{"arch": "caformer", "model": "image classifier", "dataset": "simulated fluorescence microscopy of cells", "train_examples": 195000, "image_size": 48, "crop_scale_min": 0.8, "horizontal_flip": true, "color_jitter": 0.1, "cutout": 0.4, "targets": ["stain"], "num_classes": 5, "norm": "layernorm", "norm_position": "pre", "activation": "gelu_tanh", "mlp_ratio": 4, "head_dim": 48, "fused_qkv": true, "qk_norm": false, "parallel_block": false, "dropout": 0.05, "inner_norm": false, "moe": "expert_choice", "drop_path": 0.1, "num_experts": 8, "moe_every": 2, "expert_mlp_ratio": 0.5, "experts_per_token": 2, "shared_expert": false, "patch_size": [2, 2], "depths": [3, 3, 3, 3], "widths": [64, 128, 256, 512], "kernel_size": 7, "label_smoothing": 0.1, "loss": "cross_entropy", "residual_init": "zero_last", "optimizer": "muon", "muon_scale": "match_rms_adamw", "lr": 0.002, "momentum": 0.9, "nesterov": false, "orthogonalizer": "newton_schulz_5", "adamw_lr_other_params": 0.0022, "grad_clip": 1.0, "steps": 13900, "batch_size": 384, "epochs": 27.4, "lr_schedule": "cosine", "final_lr_fraction": 0, "warmup_steps": 690, "weight_decay": 0.2, "adamw_weight_decay_other_params": 0.01}
Rows from block 9 of a small image classifier, named by matrix and row number. Rows with one number within an expert belong to one neuron, the router's apart. Each number is 128 + 24 x the weight over its row's rms, rounded and kept within 0 to 255. All counts start at 0. Numbers have three digits each.
Before each expert's rows are labels from the 100 images, of 14848, where the router gives the expert most weight on average: "top examples" is what is common among them. Only what is clearly more common there than usual is listed. The data: simulated fluorescence microscopy of cells.
# router: router (model.blocks.9.mlp.router.weight, 8x512, trained with AdamW), inputs 172-257
# up: expert up (model.blocks.9.mlp.up, 8x256x512), inputs 172-257
# down: expert down (model.blocks.9.mlp.down, 8x512x256, transposed), outputs 172-257

# expert 3
top examples: yellow stain
router.3:130160133143144165138157185144127138124160118103133150094112132101143094131153139148129107119115131109146162118155133168140124119138156121154106136103104136106160129112131122161125106142140117106133160124135130132112097141101098128161128152111140104159117129
up.5:100114114114124134125121096125097121116120132129109113137111124133140143139127129130106117124122123138136150129103131183118135126131130125070131133230134138138127116122163100114138132124136123119129127021127146125138123118110116119116185138116135132128127134
down.5:144146148156113111119128166131133140142137121117145136121143133089119099128141141126148139132109142125121108127138116088145121141130153122182125107045144108122114142120070133161112118138115126142120129234119112134108122131148126135137073119150123133127121117
up.6:116142127128129130116147206121142142131131127121127115148136126173120118111129112134143186109147123129133115120128128131131142132114122135062126102045124112149113118132155154122125141129142137129134114255113137130128123145139123114135103138133103119108128143
down.6:155124131145129135143116065136116108129126138126133140109107126102132137128124167109105042133108146133126146127121135129124110127127142138197139158217128150117132136124091086129130119112106132143118137000119114113124133105139142136130162115120132143131132120
up.7:102092134122121132128120099111137115112124152142133159100159117141137121145132041153123185121128107132130144116116128101119102140142139101140142115022157131093149131150074113114128106125123092113160142212116144156128106135108132124095083131138124145157156135
down.7:170152103113127093103132152138133158117117101125142100136128151134103164086153194112153092120107135137149110119151142146158153111119111170092131143180096100136103131125178143139145135122158144136069117071143130121124135122149121072135183142095137129100116125
up.8:120142130125150064146114082149154110109142166170155119133148175153132095136102115139109123138148100124152157158153125106150125161137110141159103109153142119106133141142118102163155170149136100135130146121142094137105145126100132145125148096138161164128166123
down.8:156162116138147140123154205110115157123136121120129132147107099114094100100144159120151123124170144123121129098150129147133125095131119110112121080119111139136154094097140156099130154101103143180129110113113143142102158129137122109113192163120116112147117131
up.9:159157148159127116117094110121113155119149108139137147152116126163112095114151181123135059169109084103131129170152111104134180140127112129115142147179149120137151145148117175145141090125137123133132170048157107161107136142127104112132118141101107116118130102
down.9:095120140124143080135156110088116116144150125118147153142132140136120153151130098131115139113138149114161159109115113123147135117145095146085111156130110126150088107148142137088152134129141137139130092222130148141147125092122131135114115132115161126149119171
up.10:085142117128151117145130215120125148111141129132110108143107127159115149125134118139154192122124126110128105143111111175101154126137133155074122131185117128142128125126157143110137110123135121128115158228131116123130118143133133110144145142147124124114127141
down.10:159099141110099130126123069122120088151106137123147168137155129094138117125115149136109060128142129159139140114130150097135092144111133104195119118081145112102127132124095100148117157132138123131147099091119143101136134115119095123105116120112127130151111110
up.11:169137124143133131148140125121120128148108119117118120131122133115114131118121199113139050124101152133134130107134128110137116129124143141148128161222106142143139130115145110120122123118114127137098133000113110121130129129134134121148166117115132126110121135
down.11:102105135118120134122134107126145125109124134130129142129139145112137129139134061115108188116143131109118161149133127115115177128141119114104135106069136114106139107130117125129107135146152127120169119255139143147109122134115118139118092151112124145129121127
up.12:106131111127134136131134186119122129111154137117110107134091112174126150131116123126137124130123120109129107134111109161096158124146125127082126129229141129141119116138155136111122121130134136137136139111136132127147100129139112120133150148157110114125142139
down.12:109100141120111129129127075125133116142101111138142145134164146089129126121144130123111123143119156142142139136115173119159115120117121125192134110067127118116139139130108119156147143119123139140137126170129135124104145138104133121106112121110147140127119118
up.13:105130124129149132131136056136108124123106134127112130135145119044128125153126116148108155139136116136147157099110162167113105129115124115179127164144139129088138117123086111140133116110116110127096154146127144098153125109090139127140170117107202125117113139
down.13:157128138132104126135112141126153140146138102139156131137097140184138122110127134092160120138125130120127094156162099080161139133142136152076132119094107128170110154113132119123121142151145156129155095056121106153077136167171134140112074109146059139112132123
up.14:126136116124139154137122223119120123127140129130132113128108135186115124116132138122132088137136115123128109138136131166131161150126126145112136129207108137150127115143163157110155152149141138147138128205124145141128130145125124130136139125144099111114136127
down.14:111112146148125099151152023139141134120120125133114138145152122097135111137133088129143174108127151122133170117114115089120110106121127096115119142052149133110128151112098108144100096110103129131134136084128115126126119092120121139119125124097135147152114125
up.15:150109142132122125130127029125142128148107135125140157120170132084132113132124136126127095129117136143125148117148141101149091140106135108173130125056132123115132132123100105151119136123110123118115119039122114097130142126129135136121119113111141129134119119
down.15:132133092132149126139135177124120142121174131153088103137086135182131141129128104122139155109127136077124119162106101154093159117130124145103131132216120143146113111119132147117128124118122136137157138185136122140114096136125147139140127131146139154126129137
up.16:110146129134147137131129205132132136128154141133136111118097129197126125124118092129138173129135116111119141136125112124105148143146133150040134122107123121112125135135159147127144134134140119138155129227122123151139119145142129121132112122144103127113144131
down.16:140126127111111125122136070099116108131119118114135132144135125074125125126123180115119061133126156146128123135144144108146117110097130109226116119154105132158127100115117112126120141126126146142123123062121151093125124121099134121128146120109140105128108125
up.17:111133140119128124111119065125139126124121133131136141134145131087124109132131105149124176142135118140135134122138155148137112136108117119155138134104139113099132143125074123148121134119135119134117124230131125110129135113112128117113118128124158126126112124
down.17:145130111128140139145134198133116141126139113129111115124120109138121162123121157109147108109120130118123111126113127132137153126133133167121127123147102150144122112111161107103141112124122130133110136015123130115115122145153150140149160110112100126110133145
up.18:095120123133102126134120149115123121119137132127138141124135134131130146113131097097124211133116134117113091149159126104128129129137124144119132087012114137148140107120110122116125141147138157122135109255132133148104153106153143138131077140135119151125123128
down.18:185149122112148124120132114136132138134124120119129110127113125101122087122131172152136086119133135156128166091114117169111125163113146115147121188166141116109126155136141119149138118123100099142101126000115125101137101143110112128127162115124172100117127136
up.19:115111122117123137117116022137105122107119124121110120119122130093138135151122094145099122132130128134141174130096142136112110130120116093114125147209148121107135138128146122138129112134130094122115117000132143145140123104110107131114149138117147127145117130
down.19:152161153120124128122138210110145122149131134134158114145130157132128122126126143157161138130118142136116059107122130100137132136127131142174120100085104084151112114148098141147137137139136143152149116250125127099078144176159133094132094098149122123111145137
up.20:142138150119154128099137089170160145138130115138123120148150120096135101142109088141114089147161121142129130157139101137141135143110098090128109134156162117095110180124128106153143128128118105158140141087111123107151138115119132125160168169140149136147159129
down.20:127127143129120098164100170141108120118112134134148121166128162154173141141112152126144096157134116119132041118145141117126164131145149138084161089133091064184128097092199143122122138126122127118140127152156138127096130137105143139113133133112121147112099124
up.21:161105126113086121125082098080134135094159133145149140134145169157123128139111120104102125173124105100107086137109128126126166135109121111102123105117150172127108076138115175142088178097122136115129154138168128127109118173159168181123094137168148129133140086
down.21:192154095128087130143175152162089141168120137167105139151157120144138178115110146151119149116138129163143160099144122197126068108165118088075125143120106131118115141137138137079156118107140104166123101120145138136157103101117122142104179118127131132170148147

# expert 1
top examples: green stain
router.1:111112130137098117145101155087134114086135093121133126120154126111133141113165108117112103113132148100133123151146192133140135121153094151132114089140101152120143110111133111100114147125123151155114154189161108091126165127162151096130137141124158116140086119
up.5:158131139128128127132129043138126128141125139124133146122148132077138122133120149130128080118128128134129135117124120114131101131121144112220124138127141116106129145124085119139121111121126109120130123000114121112139119125124127128125129127121139131150123123
down.5:084118120111137121120130194115116125098136128132106102148115128164127147143133077123133190142135150104126105132148127160131159116133109141032122110106124117137135105145164123100140131137146145132123143255148143156117135112110132129132118138124129125110136136
up.6:162135152114123130122148023136135126148120121119141149125119133098141103141111137129126085127116140152135160118131127145140105112112133089156128149182144107129119138121109102142112116134128122135140118000126125113125113125119097158110137125118130126148137112
down.6:084114128151114120134109202116120119096137132147104113137138142170116163125166135138127144107152131092112115119124120115109164124146105152081126103083107148146151126127191150117159131110120139137134131248134137157104158131129154096146148126130109135079149156
up.7:123101123125122128128149068122124136098095115117135140128117127106109136115133095132125152114126127136133114114112123153117119122120108132109123132245118138155129140128131114112141113123116120130113143065139122116138133107101155139124175147107164114131128137
down.7:119151162134124141119158154098138134151124125135115118135106130101150096136067129117139114129129149092114175130132152122113122108151122149142154128067164153119108130121135163111129125147121135162122115096136096086111141163154125139131134134138105108129085104
up.8:115107143113121126149151161105157129116105131151103143126143132125129129123128125119131157142135156093106123160130132043144149128146101124113125090109107138157103119128146152131120113118139146130177150185141115123123135153159145112126128125152096151128135121
down.8:155142129151125128145103092162069102153132138101165113141134131151126126112101155136120067120122110152136131095179153152105134118129145143120146158137134122110149131104110077128147157174143146133104105041083109115157135084143104120116140120111108114125122162
up.9:147137134116126129129115108122127123149126129140135136125137129085114141139131195115132064115131145125137139110122137139139100149111131110213117162110131144111130135116094112120119126103111132137097128019103118101127147119123136117129170118125149123134120132
down.9:135136144141148118089141108159119131119129131102115130122106138138109134149108094119144183121112114156124115124131099143108133110158159123068136157103172103141126113153130145137115099162106107110160087193132136178113092137125136140125104120126129140133128111
up.10:174129145138127112152135078125125123147122122127119139125134117101128136134110160110141056125111152132141130135125129098132115136121141114217123153164115134116125137136083114116110123124134143129112120000128121094115128118153120139125130105138129123131123112
down.10:116150117133119126119139177126122127108144135130130105152133151171129133111146096130123194128127120125129137128136139161115151104143118129050137097070145110132124118134175154124139119140120125121133125255134136181129126138116121139122105150094123135138142129
up.11:163149139142130114127118101150130117134148143122136133125119126110128131136116154124132074132126129131133141130124135115120117126142138119206132141189150106083123143138084141131112100127138124144137120000132124127136120118130117144122124110136158140135133113
down.11:107119124139121140123141216115114116107116099124122103142148124154137138115137097126107171112132128108142126118125143166134143111119121147094119125043125152157141102127168152142141133122117114125131112255125152151113131118092157119145153125118119113150133151
up.12:108125127135138116129155081133123119119123143108125104132120121106141120147113080151122148132129146126133188116122129178108137113114148105126119151177134110109128109145108137111134111142136133107131146123131138126145108118101120145133163134123161143117130153
down.12:151126160097113094146129164099177123151145140124129134119144138146117147137156160106154104108113103132121106127163125073119125148121128132155117068088143141151114127128135130118110175131124140129177133059137136130095163150155126125136134102111095108111146119
up.13:179109130131094131107118115125109132117135105084117135096121103126120142139116176121104088130129148111126080121138103091146125092110111129162088162184117143142080097133129138114130113123150134142120114008123147092145131133175119101120139140137132087117114133
down.13:106122138120154113115136123101113137141108135152104104153112136146132151120099096132163140120157116124138166151112143134153112139138111129104179110065153113097137154124179116117153126178101145110168137076116136112104158150096112120142115120082134168161155114
up.14:119113113116147131116128000132132131134108132123123120128127130086157077151121108154103137131143110152127157116138141157129102112083122090110133132083148127106119147121119117159141133130116091121109106121131127121139150123100133155097153117082160130140114122
down.14:120127140133137107143118178117124133115130151135117109115103133162117176086150121113154115118129142112112105125138116125141181118179097168135140127167131122168121112122164153094123145137153160140128164057122117093105119112178125084143125146117099153127126145
up.15:123111138135130127134125158126129117100128121119152125128140126134122136121144126126100110145120138119137105124136142097112137120131102136119123094188134118116142121127129123138132126134124133135120145150139130140141158107126118127123134144120144129128125112
down.15:142143100115128126140116123121134147142112140120120135128103141126133137131114151123167162117147131140129117123111107147126123155133156123149117146138124109144135133115138149132122125138150104126138121173140120112123105154139140143122091092123129118112120119
up.16:131119131116128115119125159125128112113127131117138129137141123137117139128127132136121110129125144121140082118116137102125128116121122137113115093172140121115129113120138130137118112119127134134129136116120141126145125109123116129132115137135151124135118112
down.16:118139131139146111166127097134144162131128110122133137103113138116138124126130118128167126129130122123117149134140126140134133142133133149149132155082112125134132121131134129116130129144127118126123133105137101125119112133148133126124150105142123130126128134
up.17:103125143137132123131134058132126136145125143123111134130156126100138106135120085134125185139116127126138171122134143118138099131128136105104132126000129128093120137120117121154122131118120113128135119188120125120139129127124135140135108105110125132135132126
down.17:157129115114131147115112192121123119120133103124160109115097133143117130112132157132142060121112133133126099131117120124134164134107115159129139163243150140168135131124132122133145136117146149139127143114120143148102134126125134125139156140143092101122119134
up.18:180153139135119130141111170121143109121157125129130108126127135117122130115148171125111041129149115098113130124123123102113146118134124146208121141159138129130140129148116166142142126127149132159145147000125131172127124134124120117129123131136106117141143129
down.18:112129151110138107137135118130125131137105131143108138163143127135118135148104088125145190117110142134134143121129133115119107118132128108066133126073135121119129122133152111101131112124124104114109098249121131093120133123138130129119122079125149136118133114
up.19:120131108117121127138135122119120125117135141127124127127111123120127142132123147130138114117117121111116126147123089151109139132130140122140121148255135132167130118125133119106144119144128128127131146054114130153133116142132115126129159146132112132141134132
down.19:130134141128115115110135139113153124131118134117124136131155122149125098132121098145106132155133121122116148127133155084126123130130132113128122094056142144106122144141117125137114158113141146148139107255111126124128160106143142120107122123132146118130115124
up.20:147117129129139129124139010139147137149110117132134139119147135107147093144124113139120093133115137138133165121121150132143108122106127112156145141128137121109115159126106102143134148124127125123128116056129112113133134140127122143113132098115131126134128120
down.20:130154118125126122122105247114118105082148136142128106134116143148112169105151129110125176129140119120122094119120116138113160128162130166074126119141145137160144103135170147124134124122110134137137151238126145168121123108116152099144110162132117145117135120
up.21:133140121098127121126124223114132121111137150142134100144132121168112157109126144124129137107137114108125095125109129097110158146135120165117127095155128123143125128137149157123136116114146141140144138140112129147131132146142117115140110144136131131127146145
down.21:126132116145129141164147080149117134133129097089141159101133124085136095166135110155136097150122136148135152136154146170128113097119131098149144150082134128088134113137103087124115129147132104116122120109145118099136114100108096143106145103126133114136115111

# expert 5
top examples: magenta stain
router.5:123103104090121137113084125120111105134148157127146067107103128146126136092124143138087147118100129121143133105097106117112150145116119154111127133195129137162121162159110130128175127091116122132114167114115144183124106156106123132129126100120120091127186115
up.5:177162141135122126136136110133134128138140122122132146116129140104131130130129171118157085127121131125105110131133097112113125120131138115204120131146132135149137121118096133127115112139137125131135125030127119122122113131149115149132097132131111124139125106
down.5:109102133113159127119122158124105125115109145138113102156161114158122133130129081138102141131138123118145161129132154150131112134126111104071122121100120116111131133144165144115152132145097117121129117201127138128129134112096128115121140125119149142107128149
up.6:166156138149133134133136087132121125139137143114129141129147130101122144136120162110138078116117136117132139107136115136115118122128148130200118148087127123107137114117097118127104104119127130126110123000117124116143125131133132119147119145126155112126108128
down.6:090110127108150111117117143126134140117122119149099110133117145177129129124121081151137170147139119139146159132109119137129153126123096111041130121116135114156105157155171151122153130162109104141147131238160146157143128133128122137110126108114108132140157131
up.7:130132168124154117128153050143136122136122133135128132115163139075136108155123115147127084129114135119136180123110119088116113109133124111173109123100129116085139141137113103153106106099113094139130135000162120085143135126114121140129137144134158132141118105
down.7:105120106135114159150116162141128123090106142138135136133088118137147162103142136105116197147138128138136114137138132161146130102147144159078143111129096130139141107113148120096170156159133128117096102235122131116105145122182148084115109110131141108106136169
up.8:123144167146133115116167005130147127103121095102135153128124131066151145128137095141118125132122118144130158132109094130118145113129120105170130167145168102145141127127116095114089082118110096154116143040121126088140104122103131158150173156117170128149145116
down.8:138109102098150120158121181143137143155100112105116092145162135187147130128147146120116147105142117165144133103105140118130096156122123147103161088060126140117146139090113144139161157149089130111127115200159116180095164149131142139140089121128073110104184151
up.9:134160143132169119144128220134143125138144140130122119140128121098097138141135138136142115111135120111137174121082116134102121131152130148148103142151119105111119115110137185131122083099121111132140150118117123130144108136133113113144148131129133144114145114
down.9:134129118125116132108129091136132129110147125106146108125111116154154122118142132138100070167125116131131138116153150143142127130127119126109140138255137136124132146152115119149125154118140144131111146033139143147122140128120123138128148143141157109131116137
up.10:129132134138116113136112196116124134099143125133110115150076127210131151135142125119133115141121127140115087161160102134102158147146126132079129096193124134155117112130181136103136135162136150145132117183133140121120117126159123144135110146133096136105139133
down.10:130130112139126136115128108114120128129111133114116143079153139071136095136135156144136158119095106142115152110103144139166094114108146125158110159096123125136137144151110121169124121098117088113122128110130118151151104132106113102124117113119142111150128128
up.11:132132124136159095154128094124105121120101176148110107107101148085171107135111117154098152137140113128096105170089127134093120154113131103162127117124153147088106161159113099086118124123146130125110158171112107123130139137125097129158166155152140117149139133
down.11:105117112099149135128089099128114116116125111130138090153158148123184103120122170146130147139137126152148159086157146093164118108126134127064096135115109161117131142077167132169139140152124148121142086164132149108104131171123134143130080132121127134111164124
up.12:085128132125117119126117185123115121112124128144130122157115121122114146132158107136116200119103136127141155120118152143121132120166105165048149122066118136114107129112168133121151144124121110136136126207135129093109147117154156132123135111118116141109136120
down.12:103123138110164124133156137105161141146125109134092159109141127097141107151146125142118137172136167128103156134125148161144140124133120099164119091122097113134117133148170145138129127136128133136151161120172130139132169158095138124118124120124091134098114121
up.13:094141130120144113110149080142098105132100104116126125143145125067195122159126090117162126179130105133118154119133164172124110126128121077121116142121105117144143109124103095137139095139144144087122143112163167109150129146087115138105152140119132094095124109
down.13:142115111082109076136129145135147111113110160171116097126131119134113102098141124104145131132135125121159065105142133073172114135122123139094109098097134149178114175128125175106125164142103130136159092120115142121128135115148162117135134104106126155118172109
up.14:169130139119113120131108071137137113140126126132137144117145135121144116136127159123106043138126136133121127127132145084140119127123117112191136114177142138133129134121110115142127138131120122140147109000129121109132142123136118150112116109137107130143131111
down.14:099154111136156130138150186137109141114135130140118121142124118106108163132134109128144191111134110118140155141109099186106116131141141146075127143107127111125146110117140142118148110136123132101092163239134143142120098145106137109141159152102168157118124141
up.15:135148133135154122149158179126142137119162125118100126122110117136142137123103135140152100117132120101109138120095085164098150123155153113101102125157135132133127099138159153109105090132141125137149159068138141164147088143110112122147147150143110124130140123
down.15:116099133123118139113103089132123132132101120135138127129121126146140128127128128123099143145120137133133107125156154115134114131117114141125141121191122137128130153120116099122136167119112129132108114154135113118121158116132148123109114117116131131115122131
up.16:139104116092134136117134069146130133084120149150122158144159106106113145144135098148139104105126121185103121140123138130161129170135106140128097093130143117146108167151126139154117086126110136135146097067162146084116117115103130151138140142124188149111131132
down.16:171110147149111103112149163142120112138095130095094065151147115139136142180134122154095209128134124105131099154139123117149140128136124152137082148098140152157103116112102122151168126155131125128128102174136110154148125104132092144105144081136137130139132139
up.17:132086126118119139109146090110132144099125113110140115138137135113139169133114142150128122146148100143123108116080114140142146120147119070141120155129123136148107065096118116124073140129111133126108144115146120097128137132097150107134151183154163096109126150
down.17:125118133108092122135079115115102101148104156128145093123139134190146089150150115152131158139099090118149061124097114088134101104103143123122142084073137179130147179153171144166166129134107118113154112134145123146146167134172132124105132089085139152136116126
up.18:122150136138130124134133184112162120150152118122118133135126111134131123141133104111156139145162144117120129144150134162108141136132141153155120101074129120113145111138079142115120128120149134163135150255142116109110118140137110117138108135154107133112117142
down.18:135096121115113120117139091144121112113116102129138136142136134140147122142101142126118137140127141152161110115133130101174127111116126104079124143172135119148136117117166116151136133119126127099118112027136133138139126100119149132101147150110133136152145133
up.19:085132123120151126095164102137146151133098092142143147115114099099149123127145118172119120142133128134093144115118107176098108086128116107162107145101141130109145117100097115129109134130155138141128139138135124084156084131138089152095143132190124084109103156
down.19:164150134111110098142100156114158142125099145137137095131159157158110142103126129112115162130117138132155126133153121085146112152141175146104100109107115140157145110127147145151135140136141141118135106134118139170110135094135143154132123152105158121125125114
up.20:119136133120125110115138034135124111099135121114129123117122138082119147145134094143113137120113123128137152112120130139100125126134124102155120167145157125096134106128116112127126090126115117134113152055119148104155125100101109132132171160121180125144123117
down.20:147118123130121155145117201119146165135115124164124141138106131170140115138159154133136120130121128127109110136127128135145141150135121165109130103102099149149114171134131129112150146126126147138138089166125113147109139145125145143099095105135084126083149149
up.21:126150137127125126126119166131136116117158122120132119110109135177124129128136132117130149145139118113113091144130116148094150120150128134096123097187135126142128095135161160113119109137130143126140142234137131165126119142106118125132130156135139117122127111
down.21:127116146134146129135118107126133156157116127133130141127124128095113125133137156131170137125117120148139150129149140103163102125120130127127131136095100116129139152125099124141145140135109120119104097081146116103116151120142153123122116126104118141105129133

# expert 6
top examples: red stain; out of focus
router.6:162144120119149136124124170106130137141165145118094136126168130148150115125127162142171107145162131134138154161157133104158106155147154086156120104130100135130131115151187165129119148150150129100117102076152165084096110124140147137131162120120092131119154137
up.5:075136137113162125126140052129134143137120129125116121121124121070118128144134074149114191143136123120123180111120145188116129125119117124159124157072127118090131130126076124139123105117120106134100160130140121108133132130103139124142133130128195112119116129
down.5:187108119125103139105105191126143119121143122118117092135113143182121120100116171123120077128143119118105093131151123088136151115143129136097116109182127149169123135129172121129128140140142155147162114064135135148127136145143128140132136132124076136126130132
up.6:129123103118102115139124127138133116112127116113110121108088108140133115103093127146104144126125135151131141132102115102141161141133138107106125160166174150183129160137118115140132118107138124145147143180123157190125092119103119132093100104161124129175168128
down.6:105140122143091141113123175142127117118110106128127160118133128074122173161138148094155189123137135125110078146136136126128118127179132153134137089098106169155155081094132137107120118159118156125150104203118129118120164072144167124144125163131136170127090146
up.7:137105132114113105125116079136142139136125135119142108126142125150144104124104080135108142134103138156144122147127148074140122132111140099103130128115161107127135153147094107135132157139134130128109123137133129135116126128162099140090090096139129126153142103
down.7:109140112165121129143128186133110140112128130140111143137095123077111171144140163102159140108156107102112110100119124157116126138178109156143146125134106143142149084121151133122143118132119143110144121134122152145130123123116148117153150152106134156117114137
up.8:138129111118147115136119197135119134110132128145149114123095100168113144106126144110133147110120150114149098138115103089131164112147119148105123134174127133141140161118108119125132093087151138136111151188127118178119101136135127105136108119147119112133140127
down.8:142127134150120165116150099122151109153126134102136161138166141071129148152131127121136120112132118136112128149156128137096098156117098099142133136099131154165139099120135120137158125140098122130129130177094143147130148103074130141149163139069126145126115109
up.9:123135116162170146139104161133132138153162112148151118139106124147094135093150091089129125116109149108140146118126111119131156120128142148097146133156109083109160143123137115115159112122156157160119137175147100145125104141126112093184118106128138093109123094
down.9:097103123116096130115149119147136112132133098117081185086125116099150137136146128167078125094154133147141117148089144132124105090106100102135128075123134146135127095089101131159129125147132128140162132157097151127096152113125138130140090178138156136160114157
up.10:103131134117166142119126148128126129137136128134137131131126137098109139127146112129134215139130125112135128118136131140102131143128135140139128121049117113096138118127087144127129106110138116135108146255153128113132120123113129129146105115134171120114126130
down.10:142102149130103119109121136141102122118130138117124104123123123138138118114116158121145083134134127136120148132135143116132125130138129128135111143174140127138119125117135119131121125160120145142153088000129134120121147106141133128129164123111097119154105124
up.11:090130125126160135116127139121134146124142123123119116136106123126128112143122105145130179143144116120118130127121131177097155128128110118090131140124136117118126131146121139135130130140142120143119145191143132127132133143115133127137144146142144105112133130
down.11:172100123130105123144143117137128105117117115158134133121138125117127147115134171117124101113134153119134104111116137043144109119132130137162114123157121130144117121115143126126125111125112142126138113044112114131129153120137128113126139113092119151147121141
up.12:108118108125134109136118168119129125086128126121146106130107123145129140117116104126122161120121152121145115111103128136122161126137116146069130144180139114153140146114147120137150137114137107116118152164134125158115113105123138110120138123129147127131146140
down.12:140121127144100150144158136154134103153115129120121179120120110049135121157140141137127132094144115136129107128117129111134122144141135127192134118111120148127134102114087126131118117139080138127155142146110137164136148107113130158144115137113118164143094121
up.13:096098094139118123134121168119117132099108145123135131141126123145134133117124103141113167136111112119138111118125129131129141135129107156052146141173136138150136156101139112145168173111137105134134113171131104156108127116113154124133118131130112155112138169
down.13:171136139142104154147158127133162116133119101135132159133126105087127162138121134131134119099123134126131123117113129100127102136123137128162117122121127140117132098115093149133107096144111138124151148165115136134123124112093118120154113140126130162141095122
up.14:146130146161111150167096084135148125131146137132156116121165106145171115082136104141129131169087113107112147150147115097103083100109122130123112121126165119125107151158090111115108103171153152140097134182170146114119145120131117137159076138116075104106122096
down.14:193097137100096114143146164111127145079130148125122130131111117111143161139104105137106117128161107136176145158117125100117121113142167134122145128145141141097124144165111152123206121126109115148138099111107116152137130100115114096123132131091197141119113148
up.15:143153130127124121142132124140138113131113134132126144115124109035110148141110160134132096097111151116133152101082118132131116120141145116198100183193152150139135136110108098130121091092114129126104172043109138149131121110125134115132164130137158132162122111
down.15:119098127119139138092130136123120125110153136121129130140155144187142129154126071134131161148135101142127095146171128138089151132143092134047150094022125105121105122141148162126172155174118130130124096205140143127138158140130120158110118108138108133107122139
up.16:089135125119163133121130077131128141133127115136121122124146119075125124136135090136114205142137133123141158122110145170111129118114112137167125132075113119089141126123064132127130101114132114141099154216143130115132134134107124128145131132125198114119122112
down.16:170129140142096143112115163117127115119133121097140094138107128171122112114135158110128071139128145134115083148143112099136146130146134118080124125182125142172113116141155124133113158158137148113155102048117126147107136130165121120130148136143076142144138133
up.17:139151142122157108136129164104161145127095099139105123120104193113133099083132137153140112147159128151112175100119113150138165122116147111124117185205156128134104116131074109156108091074161122136112166167115074145133091145066126073117105148156160133104123138
down.17:138130131125110153148135139089140121109120102114095181151113133132118138146113087135131160095141138136112120114160086128121096135120137126134134144141084173147134088141123086131118095123094149111132126152127172154124129100101120132131133148113159127160121125
up.18:132108115121114147103126112138140136109118111114116106099124119084119111140123109175096133145156113149113158095097137154087124137147118130164112114139152131101130130134076143138123081105119094138139184131136140147194111128078144111123179146135138130137124119
down.18:127157151133148169120126203103135114142144131105133140097111105085126113173129159137126130086088157133150134106137106162088114098149125094132110156087120153098140114160149112134125091141112111136136104108094152107188133121085124121119144119157168111161123130
up.19:099132118120132119141126119129129131102110128131131112135108125113125124135128127120138163124126127122129142119110128156122140133137124150093123151239139140114144122117145105131146111117116119121101140066129112146135122114112130123127170117116147147131132132
down.19:166137138150109127123120133115133100135111115134138153118144116098117142142119142124112108100132144119112089139151151104144100151137110143182121131074103136132127111126079129159114146130093139122169123212110136161139178114101101142148099130113087127123116109
up.20:079137133137150112145144097124137141129126143143124128131145122115130121134127076131134195126133125123133173128130122156124123139135124122070123143036125108110137128139149131132137112131127126104113152152143122148122142145120126117134135131105147145120136127
down.20:138113100102099143118117128120127134132113118142121123131095129105127141129113155122102092105134134116127096123128130075133126119126112137175119120192107187163117117107132112141121165117127130150108095032111132097124135102127135133138160109140098117146127147
up.21:085108121120139134129136026125118138119111124125103137120116120087139128143112090135121168126122127132123165130116123175123117132125122109107135166190125145114126132116093091130123122127118111120109129002134115114127120109120142140126156116118140129138115138
down.21:165148153141135138109110191117126103122139141142152133152156115150116116123133152138091036142107160126126078120153121087108137121146124136123130086097131113125126134150169142124119133143145151161155123216109166106133145141149111115128103148149112115109117135